From a checkpoint of a small sound classifier.
Model: 1.53M parameters, log mel input, arch convnext, norm layernorm, activation swiglu, moe top_k, num experts 4, patch size [4, 4], depths [2, 4, 2], widths [48, 96, 192].
Data: trained on synthetic speech, music and everyday sounds put through simulated rooms and audio effects, 39062 training examples, 72.1 epochs.
Rows from block 3 of a small sound classifier, named by matrix and row number. Rows with one number within an expert belong to one neuron, the router's apart. Each number is 500 + 25 x the weight over its row's rms, rounded and kept within 0 to 999. All counts start at 0. Numbers have three digits each.
Before each expert's rows are labels from the 100 clips, of 14848, where the router gives the expert most weight on average: "peak in band" is the frequency band that holds the peak. Only what is clearly more common there than usual is listed. The data: synthetic speech, music and everyday sounds put through simulated rooms and audio effects. In brackets: how many of the 100.
# router: router (model.blocks.3.mlp.router.weight, 4x96, trained with AdamW), inputs 48-95
# gate: expert gate (model.blocks.3.mlp.gate, 4x96x96), inputs 48-95
# up: expert up (model.blocks.3.mlp.up, 4x96x96), inputs 48-95
# down: expert down (model.blocks.3.mlp.down, 4x96x96, transposed), outputs 48-95

# expert 2
peak in band: 4000 to 8000 Hz (57)
router.2:506514498516477526494493478468556487481506499474500482489497437503486511497483471485535493481510467528515496528461465452503506497502499471473522
gate.9:489537497491462514484530518449517527497501530518488527491511483526473494506512543478471509487501503487489519526470535533489535477517523479496525
up.9:504493527521528475527472452511507493555492517490498497481499504464463497523498548494493493502505495491500516503497542498490471543476498499509527
down.9:463509474540495506497519506499522505532465505535473533475511514534502494460495513535548485528521444510513523482463514501523499552518483503509488
gate.10:505489550522503534468471505493507470540479484503442490518493485522505544489519501518518527504523456533481494456499444541469508493486529510524512
up.10:488524487453462533546500478503484482446526493518539496507527532515489483472448488528506501475480543494484505556503507496535518464510464492515489
down.10:493522519459502477491494512510459448461487504527484471457489473552539526519501497482462526479477496533506473470494510519546510480510505522487497
gate.11:498535477451494491473530525514465482455534499480485490487531506514507500449499495477491472489473452515494503503532501438521464544458514493519496
up.11:514498523534504503545463533509528508496495531509518488448469526499524501533503502506509514517511522529482544499453528496478482517502498501482556
down.11:501442473492530540498502463532491466431504451489513503473511504493493477545509483501517519508491509452496481457483502554529511499520489499530500
gate.12:515453475463467478472499503464439509473510504457507489519479476525453530507488516534515491495491467528503483456523483480492468479521492541485515
up.12:479495488522545474464538462528486448540516483486538518496471483501517483485535499467455526493529524505489479476463513484503527526458514510522504
down.12:493455444515485483494502523469434541511511486506520463499501482529552494509549481516553493492500494495539510506509503533482511537534494509528490
gate.13:482529476487500501511552502500525492559504533529509481467493491533582522504510523481468504436483500511508516509503491548510514487536519476520519
up.13:502503485490482505484539487473508505489506492519474514454483483536529494529521498495487515444495489496500502480519509508504543486482509487518517
down.13:506503479487500484490506482532516516528524492468496454507498492475498508466494469474479493457535512505523509524481491497489531541515483517447490

# expert 0
peak in band: 0 to 250 Hz (45)
router.0:471518492484594480539499499535486525531512494513501546493477531511509468477535507500443478472516518505491532478503519486475519517481472535490500
gate.9:533536528499501497454481518518514480491493517486529500539494495489481555489512495501521463487490565508494490507513500463480539513493487470508550
up.9:574497521541492555486471513507490489513527544484536500491472492567448515505510481467495448482540516512494509510497457484466512494455497492519494
down.9:508521508498490487483471489510477532508525505496512533503479515531470537478481485451479517535527503469493501531541496478532513509511475467481512
gate.10:465529516455452493452516450503498563466515505550473484512506506497525484503527548505482537491521485507462495482514523516514488460502530512500494
up.10:499478498508550515522475509536548499491516490511476519490489507507524495526500464512528523477494498463512485491465507536465527481505530498514503
down.10:485466529520513503489504505460557501501506521545418520491525507453475511471505509513499487497479498552504499520469462530496490483466484499504476
gate.11:516495482510490492502522486516446493489489469526516549491505466500502551481485523480540488477514506478479522461470484529514470494450476525507511
up.11:493516504502540500472468516477519518492482502479530526548466471529493524489488548520483519546479517503459507499499460494458471505476506503473490
down.11:488529481523542495493519479518476503519536495461506477488468486502527471481490479483497476528521500475517495526539540477526472506507453511505466
gate.12:493537458509518476517513525512488476494491539489532547496524516491508520439526485473479471538558526532486475499506493473534526506504533489466481
up.12:503485469463484514488483522488540518525492516532549524511496483516536457484457481468533479554533497485483492472555458487488474499492518462500481
down.12:487482521537553441454510489511505523479520482443501476489499478522537490528469499475466500488491492472520503457526543489495514535459472474508500
gate.13:545504505534524486510491499523486507481507466506464477523472503529503494497510491515502543491539452520488512447517475493498478480449490516548510
up.13:512480504516491503499526501479481520505489542517482558507573461474470495502469519477519486495482530449477516528466544528515513525536523497480529
down.13:501483496477498490507501527536511475479505528491456524500476476552557526534489496492518490510511523498513477478514511572457472507510502459503531

# expert 3
peak in band: 1000 to 2000 Hz (47)
router.3:493466503501474499475487499526431503496486488511511525496496507509526544493511482496506502494496516474515469486532515546511482512499511530492518
gate.9:497511458519486476484523464468508491523495546479512536481546516478499434509514541503532508503468500525527481501486512497490491502495499476463514
up.9:514517527494486494485524492488527498510514467544432484479468470526500534525503457491467478479515520509511482505502478502487519420516499492542452
down.9:558470492498519478508511517457482502494439476499449483563511506480524471534498511543474527482503520507517529516471468522523493461529464517486500
gate.10:503495498516533494533469476514481511490509512466498509539506500521483484547532539494534509481507503508523473469508506472464450529491526529494480
up.10:492526526455513494498529527535481505489523474514490507521528530515465467482484509531431483499482495481480517491499482543533530497454475482528502
down.10:502455504499464530508487510532485525502520514487552488495507512511485516544454516540488477490492489488518460492482502531548555461522511527496532
gate.11:490540516482502495497502457477465496515505513495469473533516453550472502497493559519486463505477515511519503495493449525527493469529479526547494
up.11:475564478466501509494505509489499526495511472482475494448468479527510507573485486504490530439492451556520483521501511480457477512525468515470496
down.11:512516505463537507528491521479500509480476549500477465504475457524536480490512475514528472535526497491517502447491518517459509495549504483444483
gate.12:514479490535504533504489540480489465489510500511515470442475491520471449541490534486499541475508510528507478480488507491501511489478448531490501
up.12:527488474528487501521445514512492526484512523486536489488486497511550497489507473463485538524513534498503515514456524504476472516499476469464512
down.12:474516458498517467505535479469475485546512485520448499496462500491543514525521531509458473492469442488448497539491476531518478473473473493510493
gate.13:483521544542455497474500496495516475496492432520496503523543498461457505477519527503550486511461488486482486509471515519543522474531445518501480
up.13:543485524507481500485515506485510488498466476475466481526498459498525531523477494528481478505490514532510523511480447505516469467507459461543482
down.13:479509499570512524487496477493506483500533488513462505495495455537453515477465470503491491452513510499456499538484510475512529539418476540511505